config = dict(
    train_examples=145000,
    image_size=32,
    horizontal_flip=False,
    norm='batchnorm',
    hidden_act='relu',
    stem='single',
    widths=[128, 256, 512],
    num_labels=18,
    init='trunc_normal_002',
    learning_rate=0.0017,
    final_lr_fraction=0,
    warmup_steps=1280,
    weight_decay=0.2,
)
Rows from block 5 of a small multi-label image tagger, named by matrix and row number. Rows with one number belong to one channel. Each number is 200 + 20 x the weight over its row's rms, rounded and kept within 0 to 999. All counts start at 0.
After each channel's rows are labels from the 100 images, of 14848, where the channel reaches its highest value: "strongest on" is what is common among them; "lies over" is the class under the peak. Only what is clearly more common there than usual is listed. The data: rendered dice on a table. In brackets: how many of the 100.
# sq0: squeeze pointwise conv (model.blocks.5.sq.0.weight, 64x256x1x1), inputs 0-127
# e10: expand pointwise conv (model.blocks.5.e1.0.weight, 128x64x1x1, transposed), outputs 0-127
# e30: expand 3x3 conv (model.blocks.5.e3.0.weight, 128x64x3x3, transposed, each kernel summed), outputs 0-127

sq0.16,199,202,185,205,182,213,196,189,223,190,190,196,194,198,199,191,198,206,238,202,152,188,187,168,195,196,215,190,193,199,194,194,179,184,193,199,191,199,200,194,212,186,189,196,201,221,191,206,201,190,215,206,200,194,202,181,200,211,187,199,206,193,203,192,211,185,198,188,189,205,186,193,192,215,211,184,188,231,191,200,177,207,192,196,193,196,200,213,182,193,194,199,188,191,191,190,202,188,197,194,195,189,204,202,186,192,188,201,182,201,200,185,197,198,183,198,182,181,198,200,194,185,243,198,195,194,181,198
e10.16,175,190,188,284,194,171,197,185,198,181,178,162,178,186,224,168,180,183,211,193,172,195,175,188,196,189,199,204,180,178,198,201,182,194,176,193,194,158,183,192,206,163,190,232,190,203,195,188,183,188,185,198,167,175,179,208,187,186,173,211,184,192,191,186,188,194,193,165,198,209,204,192,193,190,183,192,167,199,205,197,194,194,194,210,176,279,203,194,174,180,202,174,270,198,189,195,200,186,194,184,201,200,181,187,195,188,170,193,190,191,185,195,186,192,180,185,195,203,172,185,201,191,200,207,183,209,171,179
e30.16,187,186,206,206,177,192,195,175,211,186,190,192,194,222,222,176,229,175,190,228,223,192,211,179,153,171,191,204,173,203,199,194,142,181,194,145,198,168,206,179,189,183,173,181,172,181,203,192,186,219,198,185,176,190,199,195,203,156,188,187,192,178,186,171,190,226,174,205,224,216,186,167,200,176,191,204,193,180,178,167,183,178,183,185,196,190,193,173,187,173,163,208,156,173,186,213,177,171,186,212,150,154,196,206,178,191,192,186,191,197,198,203,234,188,203,209,189,201,198,196,197,196,210,190,173,192,186,201
strongest on: one on top (100); white die (38); yellow die (36)
lies over: die with one on top (100)

sq0.8,196,186,218,170,187,211,203,186,210,218,180,182,241,205,208,198,219,199,188,211,195,196,176,206,193,228,205,200,193,186,220,221,207,196,213,205,173,199,194,186,183,206,205,215,201,198,179,202,206,190,198,183,200,187,190,181,200,195,198,183,211,197,177,218,209,219,209,199,220,193,201,210,161,191,192,200,204,201,237,226,202,210,189,182,210,189,187,193,181,214,194,199,183,199,177,207,202,192,193,171,160,205,199,201,204,188,178,207,190,200,224,182,181,188,195,210,219,189,178,201,197,207,184,225,218,195,201,222
e10.8,219,161,170,185,187,218,198,169,203,261,218,182,230,199,224,184,193,203,184,157,193,200,217,191,180,200,200,175,199,171,178,167,168,188,177,201,197,224,191,206,203,207,183,159,180,193,190,195,208,195,161,187,213,181,226,245,217,254,194,178,207,194,201,204,189,188,185,187,208,213,174,213,205,209,198,167,182,185,201,203,208,203,197,198,187,179,179,156,231,188,186,201,182,207,187,209,195,189,213,194,179,198,187,178,195,197,230,197,188,211,197,192,203,207,187,180,191,187,179,196,194,182,146,246,186,167,173,175
e30.8,183,162,197,189,202,189,212,190,207,191,186,188,218,206,221,189,208,205,204,195,206,180,171,202,170,188,194,208,187,169,206,197,187,214,191,189,165,168,180,175,179,201,168,196,171,169,191,177,206,210,195,193,152,199,165,159,154,177,186,186,186,179,166,166,192,204,167,217,232,178,196,190,196,209,188,206,173,165,159,173,195,197,202,177,191,148,151,181,192,193,202,199,196,195,187,196,200,196,198,194,187,196,193,194,195,187,175,190,211,205,188,150,236,180,178,223,195,197,193,192,195,202,198,166,191,213,183,245
strongest on: two on top (86); white die (43)
lies over: die with two on top (81)

sq0.53,193,204,267,177,192,255,192,218,185,199,194,196,219,194,204,179,202,195,204,198,217,166,185,187,205,260,190,196,211,197,196,201,181,187,199,194,210,184,237,191,205,188,187,199,195,188,196,191,221,189,198,217,190,161,174,198,199,201,181,207,216,187,214,250,196,225,198,184,196,204,193,198,191,186,166,185,214,233,237,229,201,191,183,192,249,183,202,197,220,182,183,200,200,247,197,198,196,193,189,191,202,192,193,206,194,155,190,190,194,204,208,182,201,190,184,192,201,183,181,200,188,228,206,209,199,177,193,195
e10.53,240,172,191,205,195,161,199,168,200,228,165,207,225,198,198,174,213,184,208,190,201,190,170,196,170,222,202,196,190,170,195,170,188,214,180,141,198,213,188,225,210,229,174,187,187,199,165,217,177,172,178,193,232,183,188,183,188,243,204,204,144,203,202,194,207,198,204,177,189,191,196,180,195,191,214,191,209,206,211,198,199,191,197,214,217,204,218,164,204,214,199,173,203,150,201,180,199,197,176,176,196,197,214,172,187,162,212,205,212,136,210,192,189,208,216,201,195,200,188,198,219,183,193,184,213,175,163,182
e30.53,186,173,189,175,211,211,212,205,210,167,203,195,208,219,214,165,179,178,196,226,217,175,177,179,162,195,178,192,177,188,216,198,155,200,187,163,174,190,197,173,170,185,178,182,170,171,200,187,217,217,198,199,165,203,182,160,178,160,204,193,208,199,170,163,202,230,166,205,215,199,178,183,222,181,194,201,185,195,174,178,180,204,194,198,196,159,173,185,199,212,167,209,155,167,200,211,188,171,185,203,173,162,183,213,168,187,170,190,181,194,206,176,218,212,190,196,187,188,213,205,190,205,193,177,195,206,187,189
strongest on: two on top (100); total: 2 (25)
lies over: die with two on top (94)

sq0.32,198,215,209,221,189,206,200,203,207,196,200,212,204,220,198,195,203,204,184,187,183,203,193,196,197,212,192,188,185,195,191,201,194,186,188,214,191,183,201,187,210,205,198,193,191,216,197,192,198,201,195,205,206,208,193,210,202,201,199,196,209,199,197,208,199,195,194,195,192,214,180,192,193,208,215,197,204,268,201,215,189,193,229,216,192,193,203,191,196,199,197,200,199,199,187,194,201,195,194,200,183,189,197,211,196,201,197,192,199,197,197,180,181,200,197,208,184,201,200,202,200,198,185,196,201,198,201,196
e10.32,162,201,177,249,180,178,198,168,198,179,178,194,166,189,225,195,206,201,194,174,157,189,191,195,207,200,194,195,190,213,187,161,177,196,184,200,198,139,202,201,185,182,169,235,184,195,193,188,199,163,183,200,181,182,179,199,198,178,192,182,173,174,187,205,189,204,189,144,175,185,186,189,202,181,196,157,203,193,201,189,203,192,197,202,184,250,187,187,158,187,188,204,247,166,191,204,191,186,227,210,191,195,199,202,192,195,170,199,199,178,207,204,199,169,170,186,185,205,181,185,207,204,160,194,172,194,182,194
e30.32,207,218,186,201,178,212,186,185,193,183,197,176,213,198,201,182,215,191,182,239,233,213,218,146,160,163,152,184,193,219,197,196,162,181,178,154,227,183,177,188,186,195,185,166,210,206,184,195,184,201,196,174,200,189,216,193,233,156,222,176,198,194,220,222,184,222,195,212,207,228,183,165,192,179,193,182,202,197,219,197,172,212,172,197,218,190,224,190,222,178,166,222,161,176,217,217,184,178,181,192,165,169,188,195,179,183,204,193,189,176,208,197,216,218,188,193,176,171,197,202,203,190,188,206,178,187,184,203
strongest on: one on top (100); red die (60); blue die (36)
lies over: die with one on top (100)

sq0.24,199,226,205,168,202,197,191,215,207,183,226,207,168,203,179,195,165,181,225,166,208,175,202,171,177,187,202,202,206,195,177,177,174,214,186,184,219,192,210,169,212,199,171,211,196,201,222,193,207,185,205,200,193,173,169,187,200,200,201,231,181,187,195,202,186,161,200,196,172,203,204,162,236,210,174,160,195,211,186,192,194,210,190,203,208,189,213,214,238,188,195,198,227,185,216,200,177,190,191,193,219,177,203,196,191,198,214,220,186,183,177,202,208,178,185,177,176,196,189,195,182,187,217,165,154,196,194,210
e10.24,158,179,191,215,191,207,197,186,180,177,187,173,150,173,196,211,200,198,201,180,219,200,196,187,175,188,177,195,182,188,191,194,188,178,210,203,199,140,196,185,179,200,196,197,196,190,167,180,188,216,187,195,209,227,198,177,196,183,178,205,179,165,179,221,190,177,190,206,190,206,199,192,196,173,187,204,179,200,184,176,205,188,182,196,239,217,181,188,135,186,191,174,213,194,173,193,184,183,189,183,185,198,189,172,189,186,115,178,190,181,194,183,173,174,232,191,194,193,218,184,192,188,188,169,228,202,194,210
e30.24,177,177,198,198,167,186,173,162,178,207,171,199,169,186,178,222,236,188,183,194,198,185,209,172,188,197,205,212,177,183,185,193,205,190,178,174,179,183,181,183,175,190,182,204,182,182,195,189,174,213,242,196,178,164,187,184,187,188,222,176,173,166,196,179,202,177,176,202,253,194,180,191,199,221,178,183,188,196,165,166,151,188,205,193,208,199,194,176,202,184,208,189,199,194,197,176,180,192,187,188,157,186,202,190,187,199,202,180,209,172,154,213,240,190,202,214,161,202,184,187,179,174,192,182,184,185,211,227
strongest on: five on top (100); white die (42)
lies over: die with five on top (100)

sq0.60,191,171,207,206,192,204,185,199,217,187,173,181,206,203,196,193,218,189,235,199,192,191,183,189,205,203,203,191,170,197,191,187,191,184,180,198,198,195,198,191,183,200,227,176,198,229,186,194,180,186,197,182,198,197,197,180,200,204,188,209,189,184,192,208,199,184,206,186,207,205,191,201,190,190,189,190,199,218,201,194,197,204,219,195,192,193,205,196,189,191,194,200,196,210,198,184,202,198,198,201,198,216,187,202,195,197,193,210,184,197,190,204,184,211,185,232,194,189,194,198,188,209,238,222,197,201,186,207
e10.60,168,172,188,250,195,233,197,178,193,184,239,176,171,192,191,185,187,186,201,174,193,197,184,190,185,191,198,183,176,167,197,188,162,186,190,222,196,138,199,191,194,173,185,221,197,188,198,187,176,190,173,188,180,183,239,177,240,183,186,187,235,194,188,206,186,180,177,188,193,213,184,233,188,193,185,170,191,200,190,196,188,196,185,197,187,249,192,181,180,187,200,182,249,217,181,194,189,182,203,174,178,196,194,173,204,181,167,195,195,171,188,171,191,178,191,180,184,178,186,187,192,190,186,177,191,184,171,189
e30.60,220,211,199,192,163,187,180,156,199,188,200,185,185,213,213,190,232,178,147,193,230,208,215,200,147,168,175,167,188,196,158,194,169,180,197,178,208,175,189,194,198,191,198,188,191,196,185,182,164,190,171,169,190,196,226,205,224,155,186,168,193,187,205,194,174,187,192,177,213,194,154,172,220,224,193,194,191,185,192,204,197,192,169,171,199,232,204,173,207,141,180,208,194,222,187,221,209,189,203,220,175,195,197,164,173,176,209,198,186,207,197,204,207,185,199,200,206,197,189,207,200,180,196,201,187,191,174,207
strongest on: one on top (100); white die (45)
lies over: die with one on top (100)

sq0.20,209,224,212,187,186,179,208,188,221,168,222,172,229,182,197,190,171,191,250,202,195,192,197,186,169,204,204,195,188,183,169,201,192,183,191,188,181,212,188,194,224,189,161,183,182,170,190,215,198,183,205,204,195,203,216,186,202,184,187,216,186,183,190,216,211,182,215,192,165,200,197,188,175,195,186,161,187,174,205,182,188,207,182,181,183,208,186,194,175,199,181,201,182,175,193,213,215,189,204,197,190,171,188,197,195,205,188,210,185,193,190,196,195,196,181,179,191,171,201,197,187,197,258,203,191,186,201,210
e10.20,203,151,195,243,198,186,196,173,193,205,172,154,200,176,215,169,208,195,179,181,209,191,169,189,195,188,199,183,195,167,194,181,162,193,169,182,192,203,204,189,209,170,199,235,189,196,199,197,202,226,152,192,171,220,196,166,191,209,196,190,175,205,185,210,189,194,185,192,181,208,196,199,179,197,190,183,178,205,187,194,183,207,195,199,218,243,182,160,210,203,198,175,250,189,200,206,209,184,190,184,181,197,165,193,210,179,182,191,198,132,194,176,198,184,209,191,186,189,164,171,195,205,176,164,214,186,180,171
e30.20,194,203,210,178,167,182,191,172,221,170,196,178,188,212,219,190,220,177,177,216,213,198,212,186,166,180,188,201,169,211,198,195,159,174,178,158,207,168,212,202,190,164,185,191,185,184,203,203,173,200,183,197,202,192,220,216,214,166,163,185,199,186,198,185,200,222,198,192,212,208,176,189,203,181,197,208,195,182,200,194,172,162,180,191,182,206,205,173,170,160,159,205,162,167,168,211,181,169,179,210,145,148,198,195,165,192,212,187,179,185,195,208,219,176,217,205,176,195,204,184,191,188,200,204,181,178,184,192
strongest on: one on top (100); white die (45)
lies over: die with one on top (100)